Rows from block 7 of a small sound classifier, named by matrix and row number. Rows with one number belong to one neuron. Each number is 128 + 32 x the weight over its row's rms, rounded and kept within 0 to 255. All counts start at 0. Numbers have three digits each.
After each neuron's rows are labels from the 100 clips, of 14976, where the neuron reaches its highest value: "responds to" is what is common among them. Only what is clearly more common there than usual is listed. The data: telephone keypad tones over noise or synthetic speech.
# fc1: MLP up (model.blocks.7.mlp.fc1.weight, 768x256), inputs 0-127
# fc2: MLP down (model.blocks.7.mlp.fc2.weight, 256x768, transposed), outputs 0-127

fc1.602:116091127124133128093124138127127107156070087128128105130112062124114119093138142128096142136102127139109128170125152124127136125125115142128131119120144128135114106129154131098065133142145153108102151128136122099089128047169076118127105132119116180057118101159129099128028120156127187140111156128145100147110150130128165165140110116165193084090170172131087127218131124115126138126128
fc2.602:131105144101120144126116148149113124159110119128132120123121150175095121112148138060164141128120133138081124164128132096125125115145191128093089123071128135166175162084123125082129153118132063077138125083160131110093132125129130124126112128133174163138113193126176182126105143073015035127110126146136128128158136155170132127121130143122192155131166102144127132137133079128085148099122
responds to: number of keys: 7

fc1.371:126149124129211079149130149100242078127126116153098126177070149137128145163179110140129124122129116180175130101121119141130071137115128104112169139130117123130168188129149160105223092141046155126151037145046137129192105169155151110140132137121131127115137132137117134123130147127104095082122090102129124117149110170128129109140124109094107137079113165208128122109123130109174121154158
fc2.371:075063157130105157096161217115127096144125130129196132101114089152134083049141097123125180199109133124067185120133118118120130115178132123126106100091134112091149128139113093154118147107132040130131137147186139112083146135161134189055119157147142127167134133117171133212144167133093114065163085158146126119137127097095102126128176136126142160145181099125106136157147131128116148118128
responds to: number of keys: 6

fc1.520:139062136108153123116114115137121144189149119146119150121040036124134134124135123131123109127104126134115107136111119152115129092133130113089129181135147140148122123117128126090165104101128143145167124128100123146133127188115061095148128134124112151078097061161182084101178027114130112200099161205131093083138101085165126146143124119158173069111124126127139068151105120112129130117165
fc2.520:115112079126124162083157143128127127146117111141116185140048000103158131115108130228116065134126140039144103112127151121090127170108128089136102116102122104108098106122101130121149113127120132136141131131122110205121225132135086101135205191143141130128135128129128117131140128165125132121134135172146153063162123066128119108106189135118130226126130128145122129127137118190158189141125
responds to: reverberation; number of keys: 9; number of keys: 3

fc1.315:146081127133128069129089115126074140205079119139127105212032185145171127117123126103131164130128125127115137144117161115111098134075083128109189123131130071118137089150138114137169069080133135146080081131117172093132147132098108128116157061122129191155123138139123100168090120135113144150156104113124044074145132112132217127120135177139207128081099174131106094120095144128148132111135
fc2.315:200133090118130135194173087084136128118130123131093153110119128125166130093127146182204147104188100143126091112092187111057117140124147155227117095096129127036135145132082129178131116166145130171096092177122132124186201158127152138111136114127138109152135156129154154127127128135148188086135109127089159086127151125099122130120126137150089115159032133063100177150222165121140043155076
responds to: number of keys: 8

fc1.642:134106125130126077129122089122095130192063112139126119170047255135186119103128128096128174129129112128120137165121177105110090169099088127128195125122128116084133130143140127155178076126141127133097077137084159095135148139070130100123158036075131198155124157135134129164076111138077161131137086124129096087129138121138173122119125124128147133076090146123092116127072139120131120130129
fc2.642:255135112128132128162162101082128133110143128130104171117132139120146133128133160153207139109178077160126120107099142115090116132125140160234123106095132127074129167144067121159136122183140131137106118147106145111145199135122134162101138113142151109137152158119162149120130142120141173085145084126120139090119164127080121126125134133139105087173037155033109177130205153101141043149080
responds to: number of keys: 8

fc1.473:130142147050164100145126131147121121139131125143104052144055156136175147123122082186099115090142138166150128132142164132081112174103183103092150184121144122088158121120159162126103091132109182130132071179095121199217111169176155049161133167127115173092122091193105085130129114158132090097108106126096144096150106128134149128128126125110149175097128141168135126132104128136123108120150
fc2.473:145133097149104131136148126142125148081144131071128106108120134083153128135131146112123069077127155131151107162135113125155152125184136128166122112147123133132130143134070095113111109113142138137153114106112139147115162126143124130133153192131143083165156166127165173046137111080134133109149104144137156109139140107119069101086153127118130045109067126074103124121156136138131151137126
responds to: number of keys: 8

fc1.643:018137130128127093120112104118151108124118130144161110184121171127207126178127115157044130173128087139134205129130127122124126194127051115112135127190143081028146141255155132121155113134141101122116099127120115129141128147132180120113186132115130129086131129130138098120084101159125144091147107140163139084147124143121126125123128126110116169100125130118080144111129129128153138128140
fc2.643:079094133198126161161122171170142129118162133154163125107153123126094125130162128110022061109000111115133099109150096136161152110135096127152173139131155159131130135139124072106102105128137177110117126119135164128158129129147121129145053125105103108155116122162142165114123216124213134135113120112172117153122058124132108140130115109122134121114092126141133133147152142143129141123107
responds to: number of keys: 5

fc1.651:094108180154144136131130131135123129115125124131126085196111089161126135151172123121098152175054126168131128130130133128146178076134137140147125146060166128130206107120246116131153093122122121122167130131091143141069115136127082124106109124126042134118098136150160144132143117134126116172112154153177076214126122154123129167211134073140172153126134117123112134194118058128135131121127
fc2.651:181192144133082134128139092136217097132132140158143202015244129110108082123125117128124124123138122072130128126129128087133126147124127130105156067120077127124120128132111147145155157107053095133128153127124131123160161130126119191117133128156144118148127140126138118152125179132119138135182126132116222099185126141105119013055241135131118128182124073093129139098131132184139125114126
responds to: number of keys: 6; number of keys: 7

fc1.420:103145124107157097117090113101170112129095066174097122161123132136164120153095133155122144129123118153089130128086204111111045131134129159129116118126121130091158107136123170125154091129154121086101102123128134147109113067153138038119193200064134194128131157185125099131059145181045139085117114141159136113127129156164130112128150125144141183072136193118121165129127115126127191106149
fc2.420:128139138095102122114111188124165117060114123152151208148207147160124122176065139166138083109124188172136099164124142088062095123124160129143109128103019127136065109067108125093160127140144140122167143129142067127133148087165125061165132141143182128070121082145147117110157189115091113098071127115111162123169149183166117078130199128214103098110136158143155200090109116147123144136108
responds to: number of keys: 7

fc1.278:071180135126129113112110121135109074131062122125145035177099106157141109197131101138076158128127126169130181112138138128127113132126134137092108114165150126096176166170150129127100080140132086125147119145128125130121057135130134092100144133095081153115119110157160130129053095151105205125129124152175137143130114174114126177158085128127178217123170099121095144133130126134121128078190
fc2.278:133138132127116128133127124130133081131202121176115125000214177126146157059124126114128084032137127123148136131126112129143131137080119130144132126144116147123117130118124141148069134127134191137136137140133131113180139129106099102144135096160125120130116119122136129110226144060166139112125149144092121140145103157121079113177124122157141113190100124116188165140111115136160023129102
responds to: number of keys: 7

fc1.124:111121169095143131097128106101175083144120124130159130146116129110156123156129100134134128140130130153132135084122139078131099139134137122000116154168193132130180127122141128145193035133151096147128049078129135134129122136141174097142123190126127156106191135132120060132110129133070129128131119122129148113164104126132109124123045125152125139113150159134124139123131129127141187126144
fc2.124:121124112142149170139126156150143062114136125128073124142121062146117131107137134127099075116034182156146107141132140114139127128118127137159145114135125121146108129074113122056122118153106236133145094132126112139136155149181067124171000121156134121168122058176127142113135168122131104112105116122147117137148128126120117132104127127138130035104123156181131137190153131132147118155111
responds to: number of keys: 7

fc1.373:102168240125146089120128130079155083084137095128117114096129183121114135113124076131112159091102140154126138121070123123128020129078216121110069144117107145128127185124123138129130161192113148083142084101120127119149121192142121124128069058131157146131128127119127129143083135127102128130128146134121132151122131151128090214207094103131125111137128130128158131110121123048127103091160
fc2.373:082134128156120150161155133159116142107123138142126072121144125099173142121107133178036120112099128121128150141164104141097208135143024109167177129134136129058091109232129103127124138137132123105129143158128152125116122075141124159128183151125126128128132093177144093134134134147210186126129121116135131121131076140085128118119138140119086120127076160036093127090142107139118127177120
responds to: number of keys: 7; reverberation

fc1.614:128042134127132212123130170129139116225095127127137148152128053156129104175134120149131180148108113128000141094126129131124130127131130129125115129114155132099137130126137131118071128131150081096138136142152143130116000060132123126122124253128108151073115164143119128164097131127126126162105127146131129148127133145128135128147117134128211183142155170133125140172116106133127237127125
fc2.614:104171131123129115128117126132200102130127159119067121125124129143134168115127127119128128127139120125141130135126128122134091166116129110129121151118122132155128160131149135121179128126091144123152110132125124110131173195120134128145128073170137136149159127133130131121126135129000049084131139127130117142129122164000145137119105122110129150155125104154133069128134131052126077127128
responds to: number of keys: 7

fc1.88:129128144133126128125134160133142128065137104121087109127123134162126128170195034135091131119097122163137133116123129129147120089125163121127146137131138118129133110132125185044098145148033151140135139147109128141131101181173105130108101137094127133119061140151101123162131121183162127119110128137158120186136120132131116128221188128133249255076134128129134163135081105124143138135131
fc2.88:139128091138122133140146124134134107123131149118130160080172100103127138102194120125125134123126041104125127164129123117193171168123126094149123078136155145130120177127171126118125101152126110130165145112081172079125211087089143135136112145125125104125131133147155129127148133107114140176122164133167194133127122139128175132038149126129127140152136085124135149139153085185128126170124
responds to: number of keys: 6

fc1.318:156127195129167126102123145098181116126135075128132153091080132133089125080126108128149158099114123141116140124070122113129002124095205129121098138127112137145160151113128127134148140141112135106127072096129123127178130184140098128125086065130128151124128091114166121136122139124010127139127140135102091140129128127129067126186044122179143083129133128125136128134127136048124110048131
fc2.318:048126112142103181121145127180060133120130129130110029123146106120157151086124131220000120129060151110124163127132107146122228128129050103158194123132137135112104095167126093092116147132129157103126173130134139117112131108162065142128136139079128132173130105195147103165152138131176159129077095135138146144156085119120126119120184132055110127136134144114115131117150110160121155164121
responds to: reverberation; number of keys: 4; number of keys: 7

fc1.757:144135145065129124196097148134116131141088079133130133191095168184196133173112122151134121129159147187111146124149160138081132126102120165135155138110116123090134092125096138204113127097171156168077101139103121105146095124140159097130120132145088167090089113138073129117120125101113132178113092127080120118155150127112152136112080142136128137124124112192080121145112161167135085144118
fc2.757:155077125131105102128129087113078127148121135114174133216127117115127107199121125117153141186152106169127130116116119150104147130172120113093133144138148127126105139145132096202191136113114120169182111125118133092156183080087118131117141106154109113065144145115158131126129080086126142255128118155120116112131158128135130157129087124132090133181111074081123102089117127138133062107144
responds to: number of keys: 8

fc1.578:081125120109116050091155119137100111129100141118129123213112140128173131243090127176100113154133168186133116123131179132031067161131180125130121140125139125126178127128150121170225084155170129160131126164133103163122155070159142123129186100122112233101131092232144123145134091141126117129124074130138141115121090121155144118160142171138129132138128106117136126105079134129111143123160
fc2.578:252080126120100174117129129210117116128142092007192168126123086127132086160127066165125080103155105169137128128122126158114130114127131124145128128125124184122089134074139127140141148092131138176130057142109099128146204150133128107128130096114108124126128111168129117120193103121162172180108154144087100093128130094199115120121129063241163133100131100096173133132077179133123120103123
responds to: number of keys: 8

fc1.720:136094136129127096167099133140122132187093138120114068150111131231120144124132092124129124135122145094119120126134128130129160136136132126127155119129089140135116119126141112120076131126105147139211143124152121097246105158132091134116125148130129130140074125132141133127114136115140126209108112120098135088139128145116141130124173140132152156165116144120103129164136141146143123073106
fc2.720:135140133125129135132120121131146176132164183125146246069127129139139122127087187133125143136112094131126130239153130108116131108105125141166128140135130130120123101143125135148123176057108118124072198114125141101096158093118213117129178134160136163150115150136070099163130118157095125080124136143125131130127113122137106093047127131160138223119123157111156129126108123132116097167127
responds to: number of keys: 5

fc1.535:138118137141087106114135117120155124097117130123105174129124140136130130130191132132072255125084131174128127148127128123147119088122179113147127099131126116121139121116117136126150103139103156128227133132109148130109201205131106131131100145139142123105082111163153127154200160128134130123123033136205120183149130130118126091130246136123199134050128132129138160131122116131134146137112
fc2.535:095236100128051128128150120153215098095119140115094117085176125118128126215140101112118117130126136115173131138129127121223162201168122101098129117122151126148131061122150114091155143123127075164141122097121112118142137128133163138126097105065073130145142151140045074128057105122057163203132134062126155180196126145121146127137083125132105149136148000119102121131116132143138140142138
responds to: number of keys: 6; number of keys: 3

fc1.686:096111192130188111141122132084081144130127128219116062108074118152128130115194097124113165131049129115117165128138108127045174096107112127103132133121130113128130177155145092127084126127086108119143155098133163077123093199134048090110127126133144162105074128111159130171130080089118110190127135129144133137151128126161133222168109147094162116085129155173127105141138119131130126128162
fc2.686:105186131148132089128118133128156119053117119243094137125228182128157154142117144136111127131100170167134121213115127129138128127124128127094121120182089130131096083141139130078157122148127156103150167114142129128127104063136132082147097166105195106060127129144146118131108152135109151122127128118145179137128131217126053091140218137127097039130100161116120183124162100089130185137128
responds to: number of keys: 5

fc1.119:088141213136131152140122156144170130108125127123114162161128129189120143157152108125122150245069124151098163096150126119138147135156166134139053156135137047131162125110160105113233137120098128091164137105122099140111128158129124128112093128129096146089103137152182158126145130121116116153071136136187048181121132197114144139196128119161131171132162115129089129166115078140123127129122
fc2.119:187141088128117112133113100130159105156135109132105201076186128120105108118115131125107141115144100051103128122140116111125129112139133133132190015056103152120154113146073167123137131080142124103112194095118128048137233100117109168105146115150113137206116164124141144139116186159118172136136120158086154149134130157094104064117230130133162139179104110088138175133176138122129135105111
responds to: number of keys: 7; number of keys: 6

fc1.453:141165156130126116152096103141166125139125082133121116105124090138133128128080093197081079000119118159129131114102126116125108123019124113130130130114133154090089169139148149112146116135103158116184082186008129128170100112134067059184123128146102137116132124217108037129144127169141174144104101139113125134132098150150134134119148108091140147132125137133153161078105135123124109082185
fc2.453:000215116098120134118159138129134064033114133126111100126182138107219112154080129239058145108134149162152138125136144130072116128125132121126116125108132125090101129158117143125126206159090091128138155135155148125104162073153121057116165148129130156131136133136124097152118145140121140080121125129121135150133112136082118110177202128114085125125130157124127132112113032124126153133129
responds to: number of keys: 5